A small audio captioner, trained from scratch.
Data: trained on drum patterns on synthesised drum kits, 8.1 epochs.
Rows from block 3 of the audio encoder, named by matrix and row number. Each number is 128 + 32 x the weight over the matrix's rms, rounded and kept within 0 to 255. All counts start at 0. Numbers have three digits each.
# conv: width-3 conv (encoder.blocks.3.conv.weight, 192x192x3), inputs 48-95, a 3 kernel for each
conv.59:117105115125135115150114120068048123123106104172192117093091181149153114127136157136127137148120116115090091135104179146117155118140097076128094141131062117121127115152136133157157161144121112175118142071094148108107104131127122074098157155149111146137182098144096094069123133125113138132129142088109148109136122141116178140059123093176138143144132165118117100155067054081115112157119167143059132118108124128126116127119111193146153
conv.60:139110141085071112094066114119107100112126115154140121060142166118134124153122132172113111133117060102150097102118073104125168187160153122168148153063078157121125154109086136145110103102101168127073086084071172091137098101118079149142132085052111102056069097088131137163145138097160159185096081099095113132148138091150126108084156175118066135144071094100123158119128113107118078124117071088105066146091104100109077160140125142113055
conv.61:083238045152108102111176086186120150171107149100138152119128099141138071108117144130128165096129137011193075170132140131128146125143109036255047128158105092159153121114139124162077092161103078087143187135089159119146093108160070142124171116141091175075138121128151137152106122110199052101202102142131114147102105141125130103100128096179130094136096142119116110117154148153118144074124134155168095112131097137117111161157066092107179
conv.62:161118101130159139103147145088083130142152165154123152088154149177179176108160097110104172065135162143096069146169092174161151157110107147163131153132134201095071102098161093123133081141128166180116213191043189164119166120123123154152106127092097105128146186126122193221130090081124133130204186079185188123163113125194137144158097080152122098106125115170097101092116197171164102138190104116197104179130089168154123185090092079115114
conv.63:127062179132122148106125126130116119090109136182151125108098092098162106086102174134136123135099096088172146095142042137129096149121091078081193165137074174070129100131127135150153154162221176062065165090135149130173121085092132103124161141149115126154180109125156148104189118092160104118166111146143118137139126196111093106089119133132153119148141147096120118083147148108134107141114106104096134118111112165207160086128182130115147
conv.64:120103110082082086167105062114127102137126138119141184103106200073112130126155181134114124203145126139072062110117149103138115097090105139116097088112103161180134159172159096106152137121123123094142097112081123101069093104132163090080135154137104133131102119108106082092102136142059143128098146075098059095201155151151171166104130068119094180142122150139131073184130084125098101131177190110096172102122128101106105091108049217167118
conv.65:168108129148165137171140099128134175123104122099132123125070092101095118126157155169190191141137125106095151161138139118127158090131124193130094165161165089122136162192161115149136159130112140175212128102127191139139114152162132084139192211160176212150132150173110114118137165172127164134072061086081121144170203195107117139086121146162140151140162152116109107140103072158149159104177165160089118109147135156137110142096127147139162
conv.66:165026129176101100104158138158147099117096141118143129182142060099107123102118108084167117066132155154137105082050045120123128159130133224124151223125058106085160069162179136103082117188143080117162139040072166102146089130110152155158106116119166072106140093107106116095138094117159132146178073099097131134078132137112117093111138109092155103086141106090081162065142175097123141116100138133045159176078085124135109175129123072144129
conv.67:146074143107136132108085117098124152111163111171177156102084115127133166090119124110133156156148141163100125079177135100092082070109146148060056174140131137106114143156101109155183138089124103210194116142133143139090132155140105089103166188179139099115152174191096081100105156189057076181126114099065103079136100118140175166090083076137154142137135155129114092154097080107139089147171159095129111106132194111129150145081095142149107
conv.68:030139153125155124090123161098109111170116110135111155108119149179127102095073127109093140158053046068090188088091164087100125121178176031159164106118103137120154127132100126047067133073108089115144084102108097149082087118196077124149127162115107161155091160135110129181111161154127200124114140103084099175084105113114162163110141157133082097106103070132156129165127120128131078094067111067069168109104169127117099077166137123069132
conv.69:109098160123106151146152134138159125117090071151139092152153099123147121077101192118133117126117081123199182140122102127125122128108087074118153127112121091090166105143118111224152135178144193115106153108148112098146164132162145108130159110115145099166197096078110089083132100118138157174151101147122095110165172172128136143058123148109167168115144171105132131119088083129150166177120107121118156149128075182202145131164152111117167
conv.70:120029100132108160142108139063134141166104105089150150151168142092124133100109112131148139222139113059084157143168059132110093081087165142084109172176163166105165110193123101078106117128105156159128172083125173110101128099140113120129120133137114114160194157132134165124113122160080128170208103140103125182158131127123116129078069155117104128144139119119112127193190148060145126139191098137083085110090114086121119094069156109149109
conv.71:149143063147088121140118086155080093084142168110125115126116122073111112128115111105167124152159105113134113157115119117112134169124126127125077148071102124076148114165198141081104092117089203109112090119116121160170116116124167125093110142168108096144113094123161142145205122109111120134108106164156106096107150156105111103113121141119097094111109094126151127103106087164125093159131133188092119163102137122146157076132145185139130
conv.72:095193146121110074100174129156083098152160149122141104189098097115093140117114094116115099085103165107144142052078154139130100151152106083175185052128142144160063170096087128152167165124165111087105061190101084112073140122108140143127109132170118077127053142108166104130110090121125155057063126086121152127112116121132152142150186051117115165068130128139169099129093108128116163088109131041134145181095082111161152085152134069099203
conv.73:066163206106121132152133109126150118116096091095128125167121113087119108166158115142099087118146147176128133059135138132122084088106046087078168043080160131146116145075087172168132174139167091100063085119169098070109111113096095104088125135119086082136072116153120088073101086098112141090127106179150157156151174140142126151204168129097167123119161123150161133138110102151119166113120124064153116090099126140115155092089174134147125
conv.74:089153124101113144124136126149112101062081114136098111186137133146126117157210186156163104146152153122063069142090140156124128051041035128152124177097134106118122130141135190210142154170135106081090160122147127123150138083110147110119152116185106137167082050072072090094091142150078128157124113153108078098142166111097131133112103104153155167158134132082083128102135128136143185101077081112143145097094118122142124145096122093146122
conv.75:044082138122162161127143132103151154148144125140136077110110078186199131132102134117051060132169140150177088110040079076094103124122117047124187151141100125126109135144140175162165094154152191125079170094087147075133189184160134140184148119078165077118148088084175157131132094074148089154120116163103132144093066090071088114114139107110103137099124113113052087147167140162129074162089081116095146150120146197177119138124133089081164
conv.76:134136122183160115096062120053177206109103133133181179086129100094118159168108142159090116159085108059181079095103086118131099137156099054133124158193104176172081147092101151116110060131186175173098157164120082112144204154063089179191192147152106107134165150105095098153135196115197125140159131106111158156139105139130156129206147103139109122144128110141110102150143118094133153172178072132182087090120107149069005114123147119093159
conv.77:106163157115135134145170168100099098165158169132124107156128065177115138212161109121077088079104137124098085097083117109164139139123106101122152090137145166134091078075119164160157152176163086095069151128138120134123100141155144134111096103044107111099085125105126133086111117088103096083123156156139140147113088097105142141195203131131127106109125139125145134100179183164113129152096067126121162172145109138133156134092147017051121
conv.78:162124133170149093077115176067204130083043112144116123138156098118134122179163105142133132063129174071147170056162095122135109144166154155100130117138110126128094059051187150119110069103168216189083159110113145108115113133070076154139169082148157091071137130159136151158163177101184083135131081103147135144147117145144077103112137128131099134145100131119105161087086142094171113201137062074125117130104118087125158146061126144118110
conv.79:087100184135168165104141112149096100106126180127160146130090108160208166113159117108107127112085119105154152114153110106150136147159152082103208212154151167136171166143108081139131140121155126173184169190099171178116118166188108138134119130104192147131133168105113142172120126127144133083110111163145152152103114109130136150150142149108134082114122139151119129115142122171136099116148133048148181128131164142149142162126157051150141
conv.80:177153114155127106119130121135184089091126160118128131084179191140172144096096115101114156147095106125120142068136154097112124131157145130098173098147127147153074115085109121166156157086127154143105088093205093086198092095111078154104144141139111112179153117143107098096201124126134132135094087089108108109138118133148122114111108125106137117100152157128144126161090053152161119117120118159129138086198086141132121078145149171129113
conv.81:141177183125158127137117109135154077139105156157151130140116135154143193155152146103128148096139100144099187100133158159175135171170134164109182081153112154180155083074083133138154162126100105146143153138162100144124137125161132094107137171094115161136120143156093153161123152183138162160115104118149115113119109108166183213185079174128166098107150113148126125122067099115154111097154127061179106106168115135137164138102149116128027
conv.82:144069179152098149180120103152083113095129097110125122137131072087151085097140154075096121144159140162114128040194096127153107128097119158070117163107171164073150150157081121180085144109169089098174143169143168143125123157175146095145124121132157089143121122143074131095143101145145116125203120141075123129127112119138136112146064129123210073083170083153102151139101145111124121000140134082197046192148114129129100201059144068160079
conv.83:088106130128170109129102107180194144139169115145159165121107118180172147157131093111056062176132133128141128085051094070063089120156134081110163180133128132165115128115137136115071102112086121152146122105088173153088160156137051088132154115064144140115147111103164180173150132150096134103100107108067064095083068000121113133152120136102115137111073067053055065123154120197163093147132083129140119112150163155118088143089148105119115
conv.84:126083128126101100111175139109110087129078095156119102109193111077071118101141154138168205074150122124155109154176111133171169179168134210157098115096147136114165112093148149172124131141150145116140159094110152088099206159122103189149112091111150118112113134090135130121144118093181092127191113093142158136095133173132092107190122112133096099116125151155122181065103166082125133100133164114139083097135159134131123182089066140144081
conv.85:142231054106131112092087173135119087112120170134125099084057207055133137105120170108103140104090155038165081061115145097131145127158088054196096099094114113197077175079145149136124117122131152146116058148184098081139136089139075131148118098141125119098098136127125130165108136132134129116058167157160139162112082138159148110069175145151152138124096118133123110170109126154091123196080138147140106113156109074127131072155100207044090
conv.86:181157129100118118175188080143089058108136205049130204206092101134116152154115092145081143079096115132106171116189160161144105075107167198106101110213105143146120128151107181080106189144126018097153156173153110169073095173215120097150114123102167194100127173114148110158104116133142141112142182100079159179138116169138167179134128175159084090147145153143153157130083170177167130032149195113123116131145138148090129119183106092103120
conv.87:122127127099128169161162170120102126154142120141114132154194137075079100094118119190201170179175107113095126126132147126146152141141175141108125085183235123125141141125121088137144101089111156148138113126158128134168146082101177147137116142141109157185108149167125173159160170154133153137128138156152139128176161132108094128132094142129113111156121132133165184134128066143139198143124135147148105202180131110135124119109168146162162
conv.88:136115099134132130105099119097081113133116175120134123109136173146149146165128133066116098131158168091108103149181152135132116132087103131137093155105142113095114094125156175185165116127104093132146141156106147100103134100109078128085134126119120125132140126156055038030110108108132091118160164136137079066098083108158153154067116088147143134089104097149111122091081094097092068114120116124116127155137146111098125168133096096076159
conv.89:085242160160133157181125125143150170076094100123113123123164100172141138116131122098169157083106111195194157061147175130124166190164176152188163147112156085157151123128107159195103160144131115122171114143130107106166129105150174156132127095156084150132120136119103076108097132154173143115135088147170113147144147164120137142192112161096190133061163138120145137120095068191119151046171127036238133068132179130092158164139189028222175
conv.90:126083173108111135142112096132099115133070078084134134097138081116118096083103167128168141157136107098102173141146113102128140118123141153091142115081120079151220140179116158098124098051093019151202118115163154118062100193205101088170133119126184115088118130107096132125112094112110158133129109141069133134090155144149128151069069210102126061104104093142146131128140124114116086056126143101061152108129189148111143151093149176151084
conv.91:002083165067148146147156155120061124190145121120069118158099078136106138146105096166130125136157145082116168093131135143092109076137152069083113098131197076105115117131149146121136122099145098145121107178129105143125175179183099096118136130111114159168078139133136116111068101138060124065114156091135139152152126107091101149119174123065084124142082115135140096128126129074089160149126177102077120147127106075092116023050099126112158
conv.92:000161111193099093129142132169063092147101136141099143129128058134102078124105142090158134093112178126212042076057111137171123162142128123141111131101107045140128158124103137167091088195129120116138130072082152085144122171168090125101116080155106090141125101133154129104086082113189078112179068096097168128064122166137101136146189078096146126098107137112105129097155133116132117079139196044168165115077133140112117136111105010122211
conv.93:098119134092064161129088123058068132143153081108120113090135166126128133143147156133148130158089067120139164125111092106149139140121197103077145103089150116121142135167076127128083145100102134120117129120135105098156104157132116100154127106118152116134086106178114158170126143168128176201088132178144167174156114077122146091097155143088126105107089121108099153170117120119113149126126082113083153097110097132121072063098176114131095
conv.94:132107161128087109120132110000102164155101079148198178131099107104076165123092155148153075123112126058130175132151107153134143125129132184114088141109144068143209140190077042044163127119166090135188117081131174120128147188139094139131165202130222167117158132117129171159132125186187135147095091165128144124112162145118120117121142139141113147105100138146153122111148109124163145130150177096084157096114214076112083123145172145106096
conv.95:090114123137101113134173121057083085097121117129117103134128078098096080127088117162154106175195132067139165176137104146109132150144109102113105053076128088095144053123175156176179066090119156131092116152129164109073149147158139090102113163145119091097169148179135137113140154126119164142115116158176115077136121099102147113161166152109144122135123088136145137114152124159130144123098091122117180145111113185218229164130145122121134
conv.96:141094157065113121182121104167171081119124152119152110143109084092144091102115116144123111161172110171120169173142081144116110103160150198056143138064105085121168092178132162105098161084104109126162125103173099106129108090127196125087071102167118112123070109126150142105130095112092112139133109194123102121138137155074138105107073206080148086103147135131141169181179120183117139121096140153097127122158112111102147101105153143113088
conv.97:152087146130127151115127147121122124154104123100067117170205145167109151173127128147160156085188135064100132117174086148143110097110123162087049096095138095112140062073166171211138071048075057093100168115156197093129100082096125126082147129140137090148107112152141129110090075108113100152138124159165061079102119123148116127095100166151137136140142130100107126081154181155127153121134105135148112145159144112116124174100104145124127
conv.98:074195136105118114099160132148116146118115155083108086109194111089145117132158165103089127129139088054175132082155076133168158142134136082135122087155153141133114148106105093161086076112140142143142151086175131094158141110168105102078163072100124104100137132133163076121129153163151108189172091183110111144124125111109155122175092182158129143087086132133134123151137121143121116103115089074167051087195059111125140127128146084088060
conv.99:154179124170132133123146176179255159097120112171131122115189150127158175108133142110139156079082075197110097103112148108141154139148133087143167144192151173173072103058138113148139096143120229138075092149131042140220172086070117186178134117086093126162144113104110089094151151107144125098128142137108152156115147145104119123184097158133171087123120111094105116157132092129145163113146080121155108141156120097060076068097129152153155
conv.100:126076091107151171150104101124076145095070109152147156115097098155171175050137179116107108103125124150121127143120093136153110123102066164144123203118116122140132161154150132182160125186180097123161151173107082113122119137118163114135098144147122072108164178102131151133070132120150113071132172168114128105120143160164121131088074084130095097112119121157126068167182165107128112050135162129099084096083131156151092204136096073110147
conv.101:141074126120097125146126077187130109115138160076070104160104108048105083106088124164194158129090148126109091177145120181143094124149092107129114211118151106130108111135154167144121165131124133094088157121168172101116095106089175142133088101108119086123159100099098094084123091121118127119106128121166116096136226178127150095106153152151136087151167140147169132119106117166151123160107149149124079184099068122134113107100120207197147
conv.102:095121161147116091124123097181171110151128138144158108034065145153152134121119092138071067154165161083111115091075153087095104082129167079101083132105064128133124154120140105083131169089105156125114113097098131141111140169156115103124153135104140117130134058089079063053087133084094080120164093113114091128178125093130122144067095147126099137148091101128106110151110096148118089155153175111100132094187187144147113089118089164144158
conv.103:078120073121070101175139106123132112157175181122103101097073073110081085126105091156137153147184116184106098104057092108130082118134142178099094141072100110110126187152136121103118199191133098107093104051105146070092152133110162135077129094164107149160098069139194110089103144140097123134148079110186140132169174109078131105203141118099121142148120099117142154129167123152114121105102136148118100113104140161119156122056132147139158
conv.104:147115207165149087170161126069194169174098107074099114198066077119103152164126149137080139115130166118131164189075093142111131062125099183139121205209074089057141080089146137113123103132104135125096255100098188141083131108120131141138165132152153142110202086072148179093152097118162095138182099094159095095178150148155115166095063132131113173153101136136116118064126155143174114167159057159119117088115157165093138151167100099189147
conv.105:074097098128127156127142082105171130126090095131133127158130145150151104095150107125085108162125108113037141120103114110141106146103091040074148095149109143110106138137098119161184118093169103080109097101073131123067136129151136090090176174063111130134137161096094122049108129131094163097097144134116143140100133081138127148083095133166094101137146044141105100157114105056071100171111062091092080094137116120121110061164119163087093
conv.106:184100123156113113165136130145173151091123138154169148101097132166148173170101119147110092100134161137138112116140126090090127128130159154071132211128104160092116082132136112156139082129119229132111121094103150099153138111104097156141141078141136111119147092117139190143169145126129109140101094118146138119120089077120105114172088098111131117134105076104108108105164137194149114167118078120163124125097124110167152128052155139187095
conv.107:102124113194131098096106114142135084145088077154102076070196180162117108118123148104152218076151112057151049097147127113135125153167108129175039158091130128082126136107141162164101100137105169103104114092068159119168148118067034164115164090176093095154149145118138120160128116114165103158202086054134136106120133177131129118128091051104101190080097141099104133106152157055089112124116147138139083131092097116146059132103090114157140
conv.108:125083152113156177128099136053078189135096062061108108156154122077128105159154181182175129131034131055104212099079141155107122092141163070139166087138144103071127144110047163121117143105099086117157091157112121155135120124117074098145120140083148170167102129159077150194171160149163171053033097093132173128157101139132120096094117166108119063126117047125161140111089088074136190139127059079075131107099115100120121032162177127070125
conv.109:099131168136161116129076079113140160119150128112158131146095129159150115099091056053023005177147104139114160117156139089058126083150147076133162182098095130150151121116100128099107099131097189112123101146088123105123092170138093159160119164139123102100083106112125135091162107139110148158108166123058129111035031062177148154129129098148153106086097097118090121165125095149142053086156165104150117132108145124123113128133154136153098
conv.110:134093137178115090109072107091132141115083141115131131110161161092069085164142091115103092145101108076139133124137124101095073128137149130118099147107124122092168128161138061099085084134108114136146137114154096126121127141143085112136183074141180133123175121156045100068157185138156111143129086120089122103076105099127127097102109144136129159074077098114109095101076132079104086135114118107140141072156176088123104151136119110093091
conv.111:072172121140092072137184105145106155107072094161151160148115076126112126118114155127116131111125128097205086048061137117122151120126095078171094173069096026151137137159136113167118099135077085086161139095122128063152145134166106124129138131197116086086136078156143091077117124125141104113175058131137112081107152147116134123136160003075157122087099146153125146142132092169121106055109183042111173095060121126174159142120094076107255
conv.112:101107141108135140117070145112115151116119081106090111146104179155089173108130165109151138193129077195058166098121162140122151089100174161083183070112163112134102145154070182121103137103091110106146076143144071151169088082113131072148072165120069113142067110175121160169111171174077183163086106144160162137100091111136130114177090186099162120085152088105118133185112149095173186080156074062167168110130132095074117120116178059192054
conv.113:134120044082106142102108077132124124099149131096150112092111201127173152112108163125117113179125055139079110093105110116142144127125135076080116169069105150109133147115110104087121156104085121088137087082118101082162081096124125072107132145156099131116092092156121101147133150151114110245090102150141113145162148092115158118089131116092160131135120118104123136179176124116124114159110137121077099114109081117131111109096114129074119
conv.114:088143196170133155136098140054085131136076046210160099094130132178100101114171125078125154121165178135079125125145101136120093073060119187140160151108082144048133129133098124169098158147119148146137161135102173126154146084034096146110129122175112111142140116133112156169142174184160127147175116096177215187127107129132097134151110118169131175108126144115052074129140155093152177101167134112146162123093196106097075146089174076135179
conv.115:127167132113101082141129147113115082095125122129102151089137109097137086115143130135105102141150094124120140160156159138162148157140116128145095094106099159215165138152086116102105100087145125107102122118162143142089125157153108116114143158159126137098087129142142110143117111140111161167133135147113103129169162098168200186132109150129107097151159119160147104149106119167107122128156197096148129183190085116154136124103106181127093
conv.116:114098158086092144092079131070083167140100107108090112090145226132108110142160149131131164141088053127124105050073122131133188135167178107169141064044083123123112160120134147107111098088124112144133090105111121147171105080092056134149149104091122089141037077118089147162173167115167174207081112125110125107140083096103094101122194142121078146102081093099140141118146120112083119112129092117096141104087091119145092126117122122104066
conv.117:075139092159171152126154150071049147110123160138084082132102155090117118162121092092098111081198222012108189142138205159141110118149139088150103124069172078100137032065140088188195080085084128158121113133151172099085121126161130119141116114133137135120121181145128145132162149083124119076108134158202143101101089130153087120134168116114141163098124115164140153147163118155111122121132084097122170125148162080183178167151125140099149
conv.118:175143103155093110164161107108121110109130161159103136193159130148105122127147147120108110121137148129136159186125100165134132158115099125089116087096146107111138063095156173180180141148150155079083083156137083116101148132125156147077064132138126099119083119114191165097190097123102101142075140121129133086114110125097110121169163103107108170094105154139149142086111112154148127120065115186143124140125088150177182130145094098102171
conv.119:196079114170116179118141139203123079105128113128085105093195114139133115132122117071138130079115135097171102070203083108155128122121136147082137180093130173108169092114129090162116131106145111116182178184149173136138096145186080098101135103130158142157089107112149100100179090128139098147177137152124143135103086134141150151146120177112177063109200104144099136052097159143139089120121097114191054145163084165151105191098128082180063
conv.120:219127088093108115170135099108098094167152158110160163115136134075150159125120134161114123147165115059122142121212075148158068050135117139103140114142094161125116127125113095151123133099141090149145211139126180111062166141130144150111152139134132159115125138155087093116058118098101127144215105129182097117146130115107145122169097166151140067179148134174153124117112138082105135142124105122160064155160089122127132176091080164181079
conv.121:053209040118164078084171148137087171179092151100148155184107141117130106140110107150116158103097191064184093132120164165130172145148135082197056126174086073122083158107144095168144116138134107139138139162075132160113132153122082115135140091156151110117106125096167094139101124110148122107122180040182129115135086134125178148139210066139112159091073149150137130095111109137128124123070120128098147137121119143137114105214026087082233
conv.122:093139104112131124063150162170124109075084135172135111163153111134129101086155146120175177083107154165182100106124115105149135210143077143198104114073131056100178143131157164151102089162131144167157063090130088028123154170149076151104129070153156078146105142123137151093124125083188094120086102115071119078058122192112086141124173066092091107114101153111166150074110102085127089105089145107132159161096095160137125182098113069077206
conv.123:209076094174115146155146116164169110126112132095101114145163099111096081119111147136164162098099126173118103158181067163169128176138104219107096143159150169075141098148150137108072097126102135090131168144132166119147125125081161181107125104085115141127124103133136168156154076115150123115207139151130124130121156186122109104184111113104090100092147108150132146095108161111162160131143098138137073186121108137138069159092152101147130
conv.124:122117142118082107086101094187103112101151179145158157137129077143187166164084117100058021165179126113198051130096086087093092128121135068105092145107095166139090125096099144180136128170144138100119163065117136067146138108140087099093122118186148075116111071088141091073134082145124107155148098135096129138081064062107137121165149119082183189098102166110097106130131117157133090164113103138153142104106147158159132149079089085114174
conv.125:158146133159147123131123087139120082160128107114086083086191205123114064127131160102148196150165086100138100124169162109129141091088122147118084113140094116152101150146150133148121160099094135148115116130135162146139113148147114148114123129188109142145136148138092096102155125150105138168160158104150120166153124154126127146112136112136092177093144176125105119179123091114107119119124206154092124158166082092165103148128093096174169
conv.126:118116093102125140145123106163087147126126086101132082113146115094165132098122131101088115155131070139094102153116101112113101091125134116130115121099164168104111094124098124142118172144112128109141161128099092135130093116110133094091087102098087096116073119136125104162118147174108129171156105151156122146112141111142140115116145142144168103177131105132110107172152132149091118137124107130115108142076072136114093071083164164109113
conv.127:137115137089113151177109107123093129087103119173155161156081092130146108008145212123109125157178126132129148150134100112110104107099037185124162168138080100110163169150187118225186176177178077131129177125080124121129116103120162143120160139145160147081185096059145161119100104126155096119136131127095081078113148132109133117082075148184112117116158129142116091136170185103131140079101109137099131147085119174167123189110110098113139
conv.128:099123126049079089110121110176127121121114124142126101119112182103131120106145158129104112161106085109113141128097121105110149125153124088075141099071100170164126166150145142100113141145148079093139115094143086095116079137143138066107115146121121140124071098123072060073077106148081155195091095115130105128137140136130153104080162120097136129141141118122136141150108125083074083118107159124093156136119082099149130099110143164090122
conv.129:078054136099162093117121177072090106115073108103086108136119106106125148081160170159150142186162198081074155124117145144142166104124130167138074085087110052158142126166132119091129087057085118168149091111109121136095127094123140088141123113116110102084126136099150139170147178146083101089105112125104126125107122142113119143102092157128063106102117139135113095154125166137128148067135152087078112112101180144156190104124090146101095
conv.130:088094164092143164135128132174127127151169130105098101099166093092124098095097143223170086148130105116119115093118130147131076084111089090096119048117189138165143097139095095133121130134128119109151166138166115130151151127111170092102093160169090092143117189162119088104123110140100101097122110158159121112235156117114143121141100088133133088156134097177135141171111071139105152092150126116144124150144143168170134078128169162135158
conv.131:119255000085117120119157038106151126150070223083149169176087141138110140155094124168105114135131131132161069139110214147097144114119133065155044056189115090203067168095134131115149157124093107102150116167184073151120132138132125143116133113160107141079118095113161106152091165113136153066078173159133100133153115098138188148038172093190153179135117189124134104177099134173102142123067147135144147128163068143126105088157077123131219
conv.132:159134128130111157127113084116125130146145173111131152076144104024019052115098143090141145086114083100158106117172133171172139140146145105091093129104108140129154118153144090034059134121126107132156092111191125085116124176170144131116111108125124119139119096183115120108144134127144101127154074134116122143129164185173126128174127120113139163133138111168201138128113105164077058051113188118137131149163133109147126154100127081107099
conv.133:140071138139177126126116128114129095174125137085118144126150130079093178105093137141161178151137138113152200158161174129139123149189191156085173137187166105141156130135137115140142103087109132148166147121176141130143129138140130099136170186117177140142153178182105129124210173169134134185082116068071127134142136150130121130138113156105130142134125164180141168079045072109151127139165131141093153145162138170127149098152145151143117
conv.134:107194140093149125122124096139051089179132091152131142171116139152124145152142107180170163121094084161129132087114175131123108182119101163188108036080124088111126132177180149083088182140120072079141121158156118156134071099114127131091103168182105185232111141122155143175087111129140137158096109163126130135154137131128103115176160125147160110133120163117157106147100112129114179065113167077152181095070131175106105134146152088157158
conv.135:135171018143129091162219172130130149114098144134103132158092129153095113174117116198130188084126185122134109120120157160179120135157137139199085170156103142155061156137163120112140136135140102133128156128092183105072158174138148189147099106098129179102139136103157164206140186106135083060128131116160202145157130176133091073151147119148106095159127146128159165124138162180147118127110097122163143146099102104113171127128076107143131
conv.136:011057122083128109129116142146105106204145122116106097084133123120157115114128094172120110200153099081131166084098117137143136090143126089083156082053123104104123121172126113089146169080118124093109111131111141165108150119146152114126086141103066089140092096091157140108144099141036169129180140153092086131191123091091085157086094155084104113168101117160129108175123087158109086112124142085050111106112147142108105091127143217092081
conv.137:112164139122149172103115129118129158114169152120103119133147159103141184109122102106116115099153174123099127100153126110133189116153142127161125073142205138177142093117117158151122081111144125083126123204153090140160134149100132163166097146169130100124091184185096101167133121126142131146084144134090092106145152146148143166069080084134127137097133143165175182106097108094091172061116118117129145133163104117082107084122115120127155
conv.138:146099183094132116166142095170130159092159133114068087151144137147096097160138070065101137143145153072095149130200138112125109117144137084074186146142146115121158119124109098164094098091086107133149122163093180129028098155161109062152169080058152127163125125123110117075140115140091152135135172118162104095097122138141151126087149152115162161090132131146094112112093113112093110166130115095154162176159092088155102177129119113146110
conv.139:088181128106138167109127123136117101120132134163169167105076116158185156107142112100064060149182169152095070115102158122122152154137106112175173169124121139117116123122092121139166147154097141168156194115127126176186137122152141094130161135169099109098131175149150089156095120136163132088135129170190132149078091089137126103149105101163193090127108096098074073172128121153101116082130137112205106086117150197116119148121189058173157
conv.140:056045150173134137105144136124122136201162121130163178174088034156118075156164110093139131097147160113169102093068040139143129121114149146134155156138089114091113165163138083108132134222143109134148210110050185090140154144090141172135154116125137110147176087090137157104118110121149092129202111072110188168101144151103082131173151097138092153156106128122104138115173149060155146110129114081085160193050135147150114131092094030140172
conv.141:113107151154115136123092082167184164075072090141158152125121166156137164172146128139163141124095101099135155147117160078100128105149119091137172171102114120162156156095070197147127125138129137167107110079132114073075160120113104114164121128079177122148137083070101105133120162158128159126076097094070088101157119087149121176080163164119150146155146107078146148088099104145123124191117064122096181116106134123098102089134141132114078
conv.142:126104180119116178101110129173166159098101105167150138145134115199233193195203135128075034104130120124084117050102123050105119116141130119111174128135135142144164129137115136151105136117062113132150093104098159187116116090160088055123169150112150172159102119125156142181139162154100164113107102134114074085131075013115131124117112155107162101150139132065050093160137161200157160166153124137117164054131148130108149148139125081127100
conv.143:182071121120123114153120093063117138097151116123105097133154071097115102147121136159137083133191110092124162173152145152103125111131092174133107110101145119141139070153195118128134098121098143096114132106133148127083134180107132126111062129119135107082161134200196141132120137091065072122079140134148117083097102108082106096156110119115093126116114102152157161124123094184133142094094126186112101118144106157167172118107121139126099
conv.144:137078086121108142182184143068059095180162111053104161151112138119051034119107132107107140199151085083058140155162174100138133106125123185123124136170088119076146107206161118087105101106103073072147133080161164116115026167201121129149139143148171180139153128156153107147110106107170151147181138133061104165140123118129157135104121146147114100138144138162108118156149153131096116078129202141098115103130083120085090137129136138150140
conv.145:143101096157141152115125095132184143159165127133116148145119141135146163085070094153140119145163119163114149135116095055032111137183150180109132158133126144102097134114162100117125109116113103124130108089158133148152106094135153097101174190162164169134195138194139107128123145179094109149099119113022020062134122131137113146123100178091121146107140151132111100070086056158131159163165123139098072137167159107105133119127121109140159
conv.146:118127151133125128142175186091072112110126163144097136161124103082108069119159127147166137099118139191126087112126107146186135149094080144130144122148168131158179151158117142089115130160185137106114153161138113144128125104133169158178042034055076100121126093140181175132140107094106107103135163154122165152149180192101136125156161141078103079093118132173158187139178223123136156141148105093131144114135104103129140143110122103081135
conv.147:160132109129106132115096138175081126105165155145157144076137180114194107140099146138159126016087104079192085152159131114126148126150131083145131126138093171113153153131117174112074109079121145128106167170129145090117131164138101153177146085096148086127101116144141164137120112094152123133138130147086120118093148130104124082098199156104120105197116100148119143081149129183143105188130168165129106167132125132127110158137124199076105
conv.148:093143117132097197116131102120116179143078091101122129112199163104117138114162150122144083120113090086161122152137106152166114102134134096161110096133180102077107139139137118106080095129108110141132150131161117134202127087097093099109100115126091123172110153170137143193149123142164120189153107172119160151097115092146118067140182148113161139124093093123117137104139113086105132112107104121151110099077114098112113146115213108056094
conv.149:188115102170110142149127122091159088145113099113144121099149118099124138163120149151148154110131079110149110103172101113157099115176143167104124096125143175102121135161180085106122110151150172129102130132149105112172130080071105156071128160208114094124154161150097112129190164133153113216166105126127127107139147171122130114191070126083158142139187157135111142149107105080101148154194129126180091143148084128151116134084136120189085
conv.150:182155115109066077178137115157121141096128111068057075153119088110073083093122146109087110168167130121126097145157094135146113087108115134125121104112147148186144081145082164172091104079116095070105143158136179103070124170130141124094134091091148089084106134112121120102088113148133135168153131123099111092115088088134163172145167146118111117129137137139155142148144109094102118105148151121152096234180087095138106121119136148152092
conv.151:165083169074119102180164107144106123117080142136099118205161151080154116091121170147143175099107159120157132143176086149133124124181074193125115130178051090071181117124174132190145114092137000105143155111157159143101142101148116102126128130131155119120124129111105113140119069129132136064160094170117076076101118131139110093129067156137116062106141147131170121109134175140142128089086115121096102123137104169147193169153053134101072
conv.152:158101107132183122122086164112158167100089129170200147131091107061165154080065181133113115151121106083111170122078089130119141155167087101064128116156142117151109084116164102088104148122169255206080143105099099133147131096116127112160138162183103110120197148081139184152204215122120127113104107136143107144171164156115128136115079108133112148158112121134087121159100095114163127179126083121127096115122140113190193065107127178131131